python train.py --model="contrastive image-text model" --dataset="drawn branching plants" --train_examples=36250 --image_size=64 --crop_scale_min=1 --horizontal_flip=false --tokenizer="word" --vocab_size=26 --loss="softmax" --embed_dim=256 --encoder_arch="convnext" --encoder_isotropic=false --encoder_norm="layernorm_no_bias" --encoder_activation="gelu" --encoder_mlp_ratio=3 --encoder_inner_norm=false --encoder_patch_size=[4, 4] --encoder_conv_stem=false --encoder_depths=[4, 4, 4] --encoder_widths=[80, 160, 320] --encoder_kernel_size=5 --text_encoder_causal=true --text_encoder_width=128 --text_encoder_layers=8 --text_encoder_norm="layernorm" --text_encoder_norm_position="sandwich" --text_encoder_activation="relu" --text_encoder_mlp_ratio=4 --text_encoder_head_dim=32 --text_encoder_fused_qkv=true --text_encoder_bias="all" --text_encoder_qk_norm=false --text_encoder_parallel_block=false --text_encoder_inner_norm=false --text_encoder_drop_path=0.1 --text_encoder_positions="learned" --init="kaiming_normal" --residual_init="scaled_by_depth" --optimizer="adamw" --learning_rate=0.0012 --beta1=0.9 --beta2=0.95 --eps=1e-10 --max_grad_norm=0.5 --max_steps=12200 --batch_size=256 --epochs=86.2 --lr_schedule="wsd" --decay_fraction=0.3 --final_lr_fraction=0.05 --warmup_steps=610 --weight_decay=0.0
Rows from block 5 of the image encoder of a small contrastive image-text model, named by matrix and row number. Rows with one number belong to one neuron. Each number is 128 + 32 x the weight over its row's rms, rounded and kept within 0 to 255. All counts start at 0. Numbers have three digits each. After the name is the row's rms in percent of the matrix's.
After each neuron's rows are labels from the 100 images, of 14848, where the neuron reaches its highest value: "colour at peak" is the nearest of a few named colours to the mean colour under the peak; "top examples" is what is common among them. Only what is clearly more common there than usual is listed. The data: drawn branching plants.
# fc1: MLP up (encoder.blocks.5.mlp.fc1.weight, 480x160), inputs 0-159
# fc2: MLP down (encoder.blocks.5.mlp.fc2.weight, 160x480, transposed), outputs 0-159

fc1.109 096:110121174097113078166158166144131132190144119130070109131112178127150089147114062135121086118163128143119161086108085144152163132143110149104136072149162115091136085108080076088134109129148118159135155111110160098139127108113090121119126111109134069113124183167093067155093175181143140110063088131088130136161114136122184145124130123140151102164144135079157083109145110170111121146109062134097092072116147154173203077157191159064127152141084133116149133075144154080156156101017122
fc2.109 095:155138115160090113158142135157120142110225050165165110153049139126112164166102228097132129140086129129110095137113176126142172140148128122136100126111112131109149149058137157168100143203159117098156177148099136105149116127170082148132079120138081176160086143151114110149087085122120128093131096130114151100068106090151135096126068104117138165170113132116155205173138147174171106120185101103151121109130155165145179107082164133095138139090067156097097120158133101190083122133101138
colour at peak: white
top examples: autumn leaves

fc1.187 105:096172154126135133083076090105132158132162110138126134105187073128135135115141108100121110087159158127074177124121140075166157093122103083136071151180125151155176071141139201133148102104112125107108165134162099135130180125134091107110100127204112164133140125093100210163138128130155133131097142170122110196144139168170105106094134087082137056142161092070107121155123119131164070136127095162120105169071135143140145079097045182190130090098086086167135105186137142099128136146116097
fc2.187 107:127153117105107128187126134164139123159093138069096141121099064111116134117124110071151157103108164121107123135154165115075131096099087072188103098183082135147101097055109152159117075113090174093092168144175110099143063159143127139132132119122108145142160175148135147152101160074156094120084178126115065134087153149096109107130198194127123174097135075167175171136149159128137125161166166138131110184128161167213155080155142140127113178177151151086133148162142113134075111180117133
colour at peak: cyan
top examples: two-way forks; green leaves; leaning left

fc1.293 096:087106114124093109213158108140150069147066103179096170144170121051095083098125101108181171095153123127072146144147090141160174136148110106103140112111135137124109072141109129125175103130086155141151107191152150185161111122113127142178110116105121079188192105122227096117084124080128128105133083100131066053124101131137146142119118110140112091136102095159189119092083136125130135121106151093093134128086158171138134151144182146148138155163121136094116125188089136066120105181120158
fc2.293 100:162099125178128135152172104194193157146207169192151103169111107197134138140129157093148085143121059144206141116092151107116080117160184112093135122119159095152177119118161135141165135160189118074149102098145106097146162149136082089114126110144117104125093116153139108087134121122134133112125145096143130082117088145123128123116077171114085111177153118130168145155137106167163129116145063130128130157086172099187140162139171150131095128129196156164120080172182127128206161093159059
colour at peak: cyan
top examples: pink blossoms; leaning left

fc1.124 088:115193187121133127196126119112105162096156131155160155122080113070160135096106162120109195127087129090144188134201137131195114158145114144097122131120095165124127159126133070091135093078160097096174127061141151160150080102119153108172153190129115127134151191114077084148118171115102123153098158118176122148137180148155114084119127086168111156086120089218126158078127086078142147059130126088106084114166135120133115094113102147142157130158111146120094148143135157089200077133146141
fc2.124 092:142091148158143086175106165156174063131151117099117160069107156110148085127126143087071141158105093146174176141118119134078052092089201127168168133130082037126125069109189154093113114166125097166146114155174113223079145113139130133161101141162123113108157093164046074114134144116130152109121177132178143110097102084123154119115145172126141104117108154146199125135161092124170155149143120133167074099133125094126125146144118172124177119168108103132102135131117105142118068110163102
colour at peak: grey
top examples: drooping; bare

fc1.448 094:094175144161152170131139067164124146117104098154092147162085116170177115173125106154102134123145154123111171158127173088177109117152082061080141148119063052186185092073107179114169132101158090105110195175156102142153168081088122108155095156131099158064121094119072174113150129141135146141064120132154135169164123080130104116079133130165131066149179162206112116119100096138134092177142107119120087116137074126135140119141122152122115123142128154144111103146111128054149160159107166
fc2.448 097:078106154084127154093121139093078132086091165075130156118088115078131137066139120134104119083177191138070121163203148081114146152090072130150143153165151142150086072181073142097123115100133152131143195155156137113145077169147191140113103129103107120191150106159162134155122130075102119151094187108104137164120131197127130122156149126111148136084126118111130103122059194100064096132132183148071149131158060146119083124151124103182140101195113149110131146145128148123096103119139155
colour at peak: white
top examples: two-way forks

fc1.98 101:156118156147115068148151107143161158135110179152075167138095110076163151125101146082075104087145195068148096157217227162148142086162073119138156156157174102082084069163077171121129133148115121121088142101158102132115082118142141181170112139068116115090122144101163132141083124136082114142112178173135142087101093166116157138138156079121146202118132076141121111094117152110211126125082092104100106132124193131141123160174128111134146119137150117118129111124126151106166084129136156
fc2.98 100:172063106158077138122159089143137171095180141185130105182140128152158157175097139104159138152123081097124136140068146132076134120130105123097130174092172111088113117133126097124162140128166121082115130076164130131145189163094128108075080151105119188086128096146146094156102149139158099080150116108138107089151131065088151096140145117126068136119123147153114125162165114051172109101091043107126155099179164049171098116128141108111119129075110082134051113138114137111109172119120048
colour at peak: cyan
top examples: pink blossoms

fc1.217 105:141137087139139134118157167127110056148134123124097158126157141130136111189141150148109118141143112157098179152088201140159065118105149084105114171184148132132172088120130088093099166090132135114126177175160152108155131121142122170076132162150194170127133155182147132090094121113154151153047136159203200095154126158079046124102156114153124145122087169134155104112136147132128167109188110140116146152112169118113184153084117210130108121054121120109170165125120134075136140092121057
fc2.217 108:132080139161111131126147119113090153148101137193087149173133129169125128131076165115125129108082095132121105141153178130160091107222116135131157145106121152139166161115154100096117173194097096165137146135115098118116141151133127157133084139128041140113177136121121123132098138139142146102077101078093091155096089068134118101187107058161045122106102197163089145152172166119142163098196093109127073130117154071192124096159139141143177048137083136126154178168100145134114156138102116
colour at peak: brown
top examples: two-way forks; night; drooping

fc1.242 107:092108129169093092130184117147173165159079115127050115125197091053147147110160123070141123111131127139091116101154138188118123084128162135109112113131161160096074078167146139106207135109113152140066182154071132148132127131121095117062115114158087114135129129129212141079101181138132137088119145181166132061119086137150170173065120125136125149181138109144112134109176128103225114103131124151105160115097131149104150152165142140157101194125166123178151138113126155136152139137137175
fc2.242 109:135127158149100182164176113198171161117167153121155050179149173186177100156098138083132070138146070109131120098101140078101161087159148108112113113125145082163170103118166129175170111095130079069132087099123128140139182111124104081108132069147136109125111136162088123123096158093178122088133145066145144145162089129065118089143107184132128173160210118148073153158142120133090126114081081105133133131122183102132137097119174100113108174140149127132130176138127115121175117154156053
colour at peak: cyan
top examples: pink blossoms; leaning left

fc1.383 103:090116103134192191215117147134134139139132185094091147114192121104102119134100182091132115114087104091150183151142138152138169090124112141130115127180107127109119053169134108091116180150153186099161123141174144142085127154138135174168050128104156130112143138140126110133101086069116189069112114161140123170093138135053092160106135116127152167117130126175158119120118089133128114133113066090091096150078149104111183148160147133119103117147121064189091119058173154125090133071148163
fc2.383 101:141110073151065127201152116176182164148086185152165157096149102140130222135127181153134087134142054153172117118152154057125147138108145082133111073199095141128157088121080071159152129151119097166153133139139129126067110167123120155139107149097100128075183107196117131113144142087142120116141164119211108140146110131140141144158136118167141120175119162110117109070137141106144166146145150089088119177136091091144102073114117119125144121077121115059107152168160176159102158143157145
colour at peak: brown
top examples: night; drooping

fc1.373 104:162205101105154075094155154099106191126183143153111133191169115102100157128105089149173152138141183117173086125138139107139112102134155171156157160036120148150103099104158098124125103136101199098124139136155168096126135141121103145078091136116138162107170203121162070190138084080106121093083117104036113137122104129127112149096119107144141115164130141098097122128130046101124165120124061132154193149120184139198164107114102114158122150167094120145105146162120168154098150141106146
fc2.373 131:139098096147133116133093107114172123122082190041141139100142155127161109114170147089108129085149112158115145159153129118121141094064145071098099204187107122127131081152133174122141167165115100121134111195144069138142097125145185110168146146122107130102109176136151157103141188079106121175081176161122127117132132144169118127141235112089179079102101109119184089077127104104124189169121169149094144143105141105118126113169069158119154169142147129115129099156177189084112095076141143
colour at peak: white
top examples: spreading; pink blossoms

fc1.207 101:170182112141170152136104086117112185092142145171106051124124124142109164134068134118111093111175101104113111125151117173156109179164112134134163104052121125143121167156079133153090142084191078072162111069136084169103106121121112164167144146131151130058138102142104104125168087117113109119141143129132183133059107158102158109129088086131163140097096111147120157128126062098131130079083138140175149128087176099088079077144105174091140159200130080082110138129194164138145145138092177
fc2.207 101:108121085129133095168151120122121136104108102134165107170093115177156159177134138089111036136138153141169111111097168163118085078149164075136118115164160206081127145108143128162129090181130086145155103091147077156127166087115103092122092113141127155106138137140138164085109158094191122150129165130136080085090172063108130143108104134088105122150167087175119164176135108142139137137174088135168105095182180100155157156136171156190120125173202119107113101083084134186146122131181062
colour at peak: grey
top examples: drooping; red berries

fc1.152 099:113122160138158129200161184091137054130098079145100148082142072183110108157117126125109164158161135157122108135092099110105157129188151113142144103104114143180162108082130148094062116089100139134133109166137132127107159139125125103169080193161120085128125087148195184115127130126145082116166066123205180196145140093114192124093105118105061110114112092139093111091122115117127108037152128117083186137113123117158103151135120110105151139122174152173098098168102147205133124152106140
fc2.152 104:129145130129119150097185164087102159120124142144096154083151136142107111168098151176116192140135120133123072142120102131140169148177132158126101105019115180150172135156112097168126184115141140121115142149089150071167125157132077159066094070107102139112170128127119123118105038110107084095099154175141121098095163114118166171113071138166107104106093102100157149166100184190125110136165111117146154056177143158117166081101158138097114140075091121139139123130149112155189207105146162
colour at peak: cyan
top examples: autumn leaves

fc1.225 105:176178121190145133126182088138166120137084159097126138115074073189103174163155108114106079134111141192090165163106129135102059143184125104090128112145134101150107124160102132166097178111148147118087149112177089081084100134137143188071117187128098087141104140158168103105101125074154129118075115142161113162139130121156131132097136128138111125148169178151201127122137129151144121119147073155178087109051116139109182138134137148118103118042077113110111087159138127072202163137136136
fc2.225 101:115079189174131175081145208128108102090126108131086123193096139115138190114120161054199033147163107133121160158154173119110088172116067101179097161087110139086137116094145132174120108140118148118114144163146124087091136179183150148162132112120149090134135119110124125117125095163102135104096138114141184163094021125089111097119102125133124122153151159176059135183121193127113090078127123142114137111147115126116145141122131069109147079098118107120132164125128074174111164119134122
colour at peak: white
top examples: bare; leaning right

fc1.161 098:178092143107122104100119138170169185167161103167162170109130125089131102094066130099122122056105142122138132144172149126123140128093155128143124098070114149115125103096083116078185061056149144116126152123164117149108143102091110128188128128155129098126112130126122113158172139123075125130086143156169130112102100160106171120167192126184111141041135168187158118075135117095189121078144131070164103068094126130136092112149157135146117101182150152094176155169084109084196083141084092
fc2.161 091:138071139141125106105144102122155109152136133105064161166079118152158060173110145117148105132129136131135175145086164129133135172086081124119120118119139095071125118186130119108103142140146136188113142145155143137070191089066136137106100143142146139012191059174110122157157137187137124116159109126100192105125123126079151106066170111091129078091163157126172102160166118166124115133086089140120152109100127079114173161079143129128160128135145104163058112076126123093129185098062143
colour at peak: cyan
top examples: pink blossoms; narrow

fc1.267 105:141114119128166144090060106200154138181087147116095136118113103139147087171107156141167122065206135146157081183136128122183115113160126076167110098098155094085160098125113089126105141092120120126073133152165149176196161119126179092028104145108119063090140160133122108116104141112135166166142145147152104133171098152172178152093135082150135104166150130140165061139178113149122119114123100122129105108101174168167168141141109137144184082160122087100139192141060140135088095132130143
fc2.267 093:153117121146147125116115120145080096135132148112113144172133110151101135079196150118120097029091071142060136129196122089086143100154120147096061057122156116195157103126096148086104164157120156102092147132132109174126114189144137150161160113101081106150113126112160167110104166140114132143112167129110117156112046121098167107142180092161156110146107140172086102119083160111124136088135164128088084160138085095140130127114062167140159120133087109124137152141214115133069141042099161
colour at peak: white
top examples: two-way forks; leaning left; narrow